python train.py --crop_scale_min=0.8 --translate=0.12 --mask_ratio=0.6 --loss="l1" --norm="layernorm" --mlp_ratio=3 --residual_init="none" --adamw_lr_other_params=0.0023 --batch_size=128 --weight_decay=0.04
Rows from block 5 of a small masked image model, named by matrix and row number. Rows with one number belong to one neuron. Each number is 500 + 40 x the weight over its row's rms, rounded and kept within 0 to 999. All counts start at 0. Numbers have three digits each. After the name is the row's rms in percent of the matrix's.
After each neuron's rows are labels from the 100 images, of 14976, where the neuron reaches its highest value: "peak on" is the class under the peak; "strongest on" is what is common among them. Only what is clearly more common there than usual is listed. The data: drawn small creatures on textured ground. In brackets: how many of the 100.
# fc1: MLP up (model.blocks.5.mlp.fc1.weight, 1152x384), inputs 96-191
# fc2: MLP down (model.blocks.5.mlp.fc2.weight, 384x1152, transposed), outputs 96-191

fc1.197 089:505494485577581450583519513501437527555498530530483503469516495525521417479551455418491511605541455520536513485451504577482468520515469517532523465482497488495518614514563507504485508443419435490501558452515570498519494528511525541559502523528495542523292508516470435540484481495490511544
fc2.197 101:522554544477554491479477556531432544487437522494518520498481490578499511462501522495492449547486505465511581504458485439475461481481567526441382495460526525453523430495486520532498522499472496516509523540488511485526437537420502512482537458517530465430468506525541482531476394513442498516
peak on: body (53)
strongest on: teal (35); beetle (29)

fc1.327 098:508497417483460510502477594496474530478539476474494518503509463462543567464541485494427570480522515522491537517505477472448490515537457527467505472542459561549589443524492516499478455519512629496517522458496505436509499569413502493529505513493473525546550477506476492496435464472490427487
fc2.327 101:515528654506558491474474569445479392528509487661558599579518552422507483538476525498520507496467550494441429473509523542531433505522435498529567494482560492509557478463475476522478544508457505519500454503517558532453520510608513466492450498538486513521512529455510564447496440490560474531
peak on: body (71)
strongest on: snail (38)

fc1.567 091:501490475479494546501464482440579547448465466499510504448438535468436483440554511469519505536518579560530508471548515474527447559454425499465561504492505519518505590467482508522523495494383489491507492508506531456449534509504463509445491523460539496483482567520435512487470499523469504521
fc2.567 102:571513517510533453529506518489516508516508456412478513522508487525489520525537496496473441464486493475531505492515462531517480523454546443500470484530528527479542449535523498520607523491565521493496559498469468536547426477402454485463547511523460547553491458515549542521471507475483471500
peak on: body (36)
strongest on: striped (38); white (34)

fc1.388 092:436537546524481544539490540554476501444507437456509465503457519540452479517552503505514447476461487481474461543525420528534511471491539535471444492543502482451460414501354525469506547487581485500402457510409471447479474568515521481500468488479524484549485526504510469548437472549475543508
fc2.388 109:508519446405578543438529511552461574550513507509496485520496480481502480504544519488516518502517552468404494408492520530446500502518510485510543473434441429534531542436579491499512503525458517432544517501537497542509443516604546523504488528493500388518505483539533452551525587420474462535
peak on: limb or head (66)
strongest on: large (62); turtle (35); creature: caterpillar (29)

fc1.31 103:504575423522545480496520460505550467458485496472514575493515490422450463500534430431487495499464453535470507497522504461446507476506537504524558461515538508442485500557521507450465533498495472477493527488488471472515512551483519522452550511493494518531481457492477499461489492538500480489
fc2.31 109:507456421500427553514497489506441522489451525487504462494507413528486519504504490480533526477495528540471466539436400438454465491493537480499441509652535489518491482478438468486440483572555534478517507515493545568497527444412520458546500560524521462572518599482528538543490525392451506514
peak on: limb or head (79)
strongest on: turtle (85); large (61)

fc1.163 105:489498511491514560480479499514480533422431481511480587466471564492487454461517485540423554501523479465508502514523510479455511465462517564550443517564495495471523447498486528528515472545471559478503461491558504457541540418489550476522438455551530478559505400532492501449495482550489511470
fc2.163 098:475514475515461499503498506492424531507392559400567517503518479509492494486537489490428508524496524486558447550487555490509459452475452485444562508491485450510499528493491466476476553459545496472534470451468534434491467506575439520493439440458500454417517520464484529529489516445522494528
peak on: body (33)
strongest on: dragonfly (27)

fc1.621 100:527535510510542608529527507482434499534510485424462424566556444550503466463550471477469481584523550440521514519550521510533473428499533590509534510503447499464494540511526517467549505435504507526475518487507502575484473497446481502492435524491485481414502551482569403482513508606504480471
fc2.621 112:490494495453487516534484545581451439513536489462465431493559426521537512520506504505517443487456500529454438493528523489492508465500488522506537547546415584492482445479479512523485536478500509551463517518457545485529539513532539485455608505506456488512492487497461614589536486522565505480
peak on: body (55)
strongest on: striped (47); jellyfish (38)

fc1.701 109:533522486493532497515413511526563534521501505413493544442470434567486525455533479477506506517471556449488526509476557586605512466435545489497460458445524527374531532460462531460466595542498478415475500545495456472546502541516453452461483498436463477585513471488547483471520501554550470505
fc2.701 103:519518649541416489517474546470511557529481476492475514460527416372492501490483526455517465522450547507495486497485527512486501487500572466554530533537531526421477491513471516519448497474477482437499513522542467479502491490357504543654474519496513501467428507489541508460486592508516514499
peak on: limb or head (46)
strongest on: beetle (51)

fc1.737 104:487502492549469556519520549477470490457449513537549432474620547490426509488480526526513506487430528481453427496486474476478524523478490522500433481499411491510602555536478518407458522571540505477523542499561497514491445514543499507546472561519368437466444613472431483490525511519470497504
fc2.737 106:484492458509503474473503515460568460477528497558510528537525498574462511455476455547495475554565532490492443520525487478529488562486492478445547530595440572523440499492473482516470525500569588466480482494496499534537497467413484542500529479487483519356497358562527479498450467525442514478
peak on: body (98)
strongest on: white (45); crab (44)

fc1.333 098:538468518506518551502427540506407520519498503513516430443525444476544415500540489490538496518534478506513541544472495530529464502527548559385523470400491458485427509562479478555494528448478491494469513390486497495471457488543507522525502521542516539500446510496533500472528458430480505500
fc2.333 094:487465466508529541507472520523531521519426509456552471467541495524528509522533509504487509599465546545507554542484450559531500503480448564483485586546472565516473475429485518539422503505460418530429485546466517498489531494528551494554541489529469503495495430509508549529523412426490544510
peak on: body (38)
strongest on: striped (42); dragonfly (38)

fc1.389 104:456498480562509524554484501562556473551493512598514560443435504484555525532485478534529453484470476598474526497492514514536521519488466475518526497441464502447508496511589471489489526538502505450483554589486500454505578561514458509499506527456530560456458457491483486471443545486490562486
fc2.389 116:486489580500472519467435449518528536505504517530484454542510455547493539513448419484555552504497503397550496501470523494511497531504454427463533490562512462509479549522481447453445552587483409428482500499521465497486448486361478505411518487523485465572535467457556509556521454547463494504
peak on: limb or head (61)
strongest on: large (68); turtle (57); creature: beetle (30)

fc1.320 099:526443491580529519557478471445456469432429523559548478456495493518466462540503483518534464431450497458531471430500498533443581513513553549516485427451437494489502446500507504496512489461510481575552472479483537518420456440522506549554458453501484565525438580499504446471552482503527499480
fc2.320 084:466491545466494486435480441539561522504484485563541503486493524606535495547492450512513503520440512524564478483527503511518401506502419504506530475436493515448588453507569502503456420517523534462501541508420527476475476542457478497496457477486484496611497533565548468538540502487536538473
peak on: body (98)
strongest on: snail (47); teal (46)

fc1.393 118:500477486493448482506564625509508441472493551480498456449457474485475523445521510414457460451527447531484525472503523467483495507493414493499465527528469446450557496459498457518568498538540493492477467500506490566509462395543541560540506586489423512550430503460492454477508493486511528526
fc2.393 118:469544578514573418511510575494571567517551479528531453484450487552497455519482513504493508517539460459464507471484495500517453537476475514493508451541516550440511562502441506440567465473443504522482512500426485486432508507577579483504482499538506551445500523460532507537492539473539548449
peak on: limb or head (42)
strongest on: caterpillar (41); turtle (32)

fc1.254 094:524547426501500542482422542507537527564495466495484575514554496480539447519526505489519521602530528486501501491488510512507492516422434523471470502476475502480484566507447531580574455445390513533460392458567548516499487453474494484515486465448438496512454444481567523444453486486518487510
fc2.254 105:507568552499465507468545540500532541493512480463516498560497496498455487520407521519531572484458558523513505527507474489454456544499517487544513431452537440400507508516459434450491505544559465542492504525525432507502485435494546460499504498527513516450537438483523468489515399517523503452
peak on: limb or head (43); body (36)
strongest on: fish (38); red (30)

fc1.176 110:473471482460501467502470507446484512505392557414592483439481488527636473504454556548551479474381474471504563509477532515495444539520529452503479482421511508513554488597490496472538539528494513512502520455573452509472536499522433452470521507490468503593530546511520458446507494487584482539
fc2.176 108:482408533503430503536518528512448527482331455571489485487524495478486524491513452567581469536456464485548538496440540476467473524475538468529482492601540505475479472522444552512464512376581550578506496503558477473556489529439458507494483467482509515494493512495451487494470579508515498517
peak on: body (66)
strongest on: spider (64); white (29)

fc1.481 106:460514531514500509481517490539397516450475460501514465395506504493563514509470463507575432478354522447415574465487460520516601581526467526527481446526523517581563528587500462524509508505517518499492431495490524546498483518496430504525500504476452564465531511438499521487507479541558462525
fc2.481 114:515464515571568480484535490517593448529526514565570503481477518563476515481518499501534519562502499523471457444507509525474510490555503415588508523500491472529555476566505451484485584530549530421471471485430490439504446498480472475491476539473465455441492415548475455480493493503471445526
peak on: body (100)
strongest on: plain (63); butterfly (36)

fc1.49 101:410530477530551555528463529513556528408468506466535528499473493562546460415565511494504450440475448473476470542536508498558547528427519517464544506490488525499527452498544521451496542525514502507411528554442410442490536443498423515485506504533431499470439422520525414546498516472540477504
fc2.49 115:442443526489412504509508532573503584476463546527492505505508494478478560496475483492564530473510625500474491494500471486481616481519579490509468460579486546468482520558468447494493563546562504475546622503503506472464469505440443497573421535451480437538470487457489505445482507465402451539
peak on: limb or head (69)
strongest on: turtle (77)

fc1.235 104:536440497524495489343544453471540488501517542455593489477550486439530520559442539551482533492482485570475500515500507475460500479516471508448484479444502496560557483514497484549469569536488498472438532527468465530473512462569507505447489535465522469520502456545532538520440474486557484513
fc2.235 107:534515529516493511571525501490605551462477463489508447508470484555497432485553457530483469453557514485441499453489485499492391551489483546509503429573517465450510502497569470502510455423522507525528517452478446499512528498390511458517514517525520491501477492547503560512477430488555530438
peak on: body (56)
strongest on: butterfly (72)

fc1.126 102:475429557516531497516499528528564596496543417517527440513500501460462520545534507513506451489507517514429515527481534449447554407554464428535447502560475563465564488505509506492478478506467555556524523454491488474546544480393480519511427504476524503591490377488492492467510502458431472509
fc2.126 111:468545541486508494487485573526466508486520503467548560519525491448497495474516520455394471510558479496479547478530548516497505516553389541422578533443492449519529512488544552483534556409492459504452495490502508528521498470617496485500470476482475531495522504464459543606521420461479424518
peak on: limb or head (40)
strongest on: turtle (69); colour: pink (27)

fc1.95 095:547429519491502454488492468465574515549515448498610440474432516517538489438521449572464503454550479501511462530492518522554461492486566461512560475434553483439475458527531454453417575500571510586506557444419463445533483498538467453472490524491445464509474471541490492486493489456507541518
fc2.95 102:525447520496460471518545431487487514480539438557578533537469541517492470514478545538520492529489477499490560490502487439467502570456504487513495491480468590478529484475486427497455510511490467517506442520450506540472529478524521591566553533509516489554480474458462499603508525537451504546
peak on: body (48)
strongest on: striped (39)

fc1.341 109:430502519569482439505486457449414488501505509551527498575523537469511483470470506526553462506487551545420540532500546530513493485497477481526500462492513478500566486434521500507525510493467495496433452498540485426499472427501428503458508519486523522494465541491478524522515459495494515522
fc2.341 090:568482455455452484582459480507500536500583423565518517527587510500452450484525496583547558529530473506496497385499496478506586451485492505547518523489500534495524498518441439552525520454526515462524526482453429451515451504546521496488565472515500486447500455511504474486449503498454547550
peak on: body (81)
strongest on: small (70); white (56); creature: crab (30)

fc1.453 105:495418479474476503503585424518529431582482447623490492494535553459582542499502455510506538572538524503518522396503530535507521478436483411422476533478432531483469401518495477465539567486490465550453564506420440525515440451485483439478513506584499584526488456480477510496476526519545514542
fc2.453 106:469466470479496528551423485448430438490492442502484532511486487432501515541496536476525511530524510552461481636452515493512518407488484495534502494500556432542478483474434585489423413554542525491495473515527523514551530438470481458540508485458502516561527525459549462569488500439463474426
peak on: body (52)
strongest on: spider (37); orange (26)

fc1.693 102:557504506519474460548508442469543532657523514466519490541495516547403567412449482488497473524513517529518476491466484551461479588502486493527599542523413523489459446482538481438523470534521474506555448517491464526534526446472559565515460520573446563482492502474514526532535496477568435495
fc2.693 097:467461473518495564518503524513438569489518494497477586503484521474503486529498492501470456513540527415504526472516438479470471522502511587488437515454511458481565493488447425526454466463384493508549481512446589492421541486447557428500624553492522509565507512465523557527501531500500512469
peak on: body (33)
strongest on: teal (45); red (37)

fc1.83 092:532536527542513459517515582520468461497539516497507533521436493507527476511469538521505449504502471509501467410455532512540538455556482523465465486417490481514512518536510519459403466457445502557470530408526494481452498459499529481555512556489482527571562526485475423491479481487435473476
fc2.83 089:456538517475514483534525547530478496540558473511520524530471564505529531503463512489476493517462476492542580503468542517504581498469527529519503479518537517515476474462466514504644531480513576557472480554512505558547448442532508509486503488508543513524508598490496371443465492569480569556
peak on: body (30)
strongest on: turtle (71)

fc1.160 109:534427501509443546508525504488430560498580464484468567492537520481481458514448536493504580560516518501504455456561527468535479496499508536517433540470491500496558529491487481469516481491528510502547507496486465484544522500504475466424491440552555467487508543528490487529462464493516529493
fc2.160 121:528523498471536508492487500453496482489545518574541501466435457494463506433488491533521474465491456536558519483518495488540490506519564494532499522497483499478561549543459385494455532485591528507580537510502477535502474571452519459401468410478511472440512434570561532524508506475520499500
peak on: body (33)
strongest on: teal (60); green (40)

fc1.720 088:479488538402472415512527409515503506511533476463523473467417534481407530531428446432498468488485526500465510481491552555412449483579475451485501508511516564484494429479599527558547510527473549413502504534447531504503519495525562458500542621531504467515484498500491476478495438511497453514
fc2.720 106:548549492622520513476540465587514539514516501478446486496472491480527451494466550482498495468516488582417473489475520516495470472538465475516469488552508459528549523562411475490400513508464560483522419438564581502519535485516567553493525409506534474514510520527518428477503450557460542430
peak on: limb or head (25)
strongest on: beetle (57)

fc1.376 095:506488552507505515470448447488462527541429506490521501368483466435461515526500461479508522576503514492496510530545471515500493543497475457481517490517453539452540498453403480559549490493506544531582546350478566391490517519490509468480516529420479477460541476484466581474522514495553494496
fc2.376 100:541461499508504497578519502480533511486467497523474578529497485448521575495537410574532567427416543484473578403503489506484483510540452518409499479431434522573414538511560541592549527545474513555510479490529515555527511513445491532450422496514493516479528514484521512538534532437507427565
peak on: limb or head (29)
strongest on: snail (29); fish (25)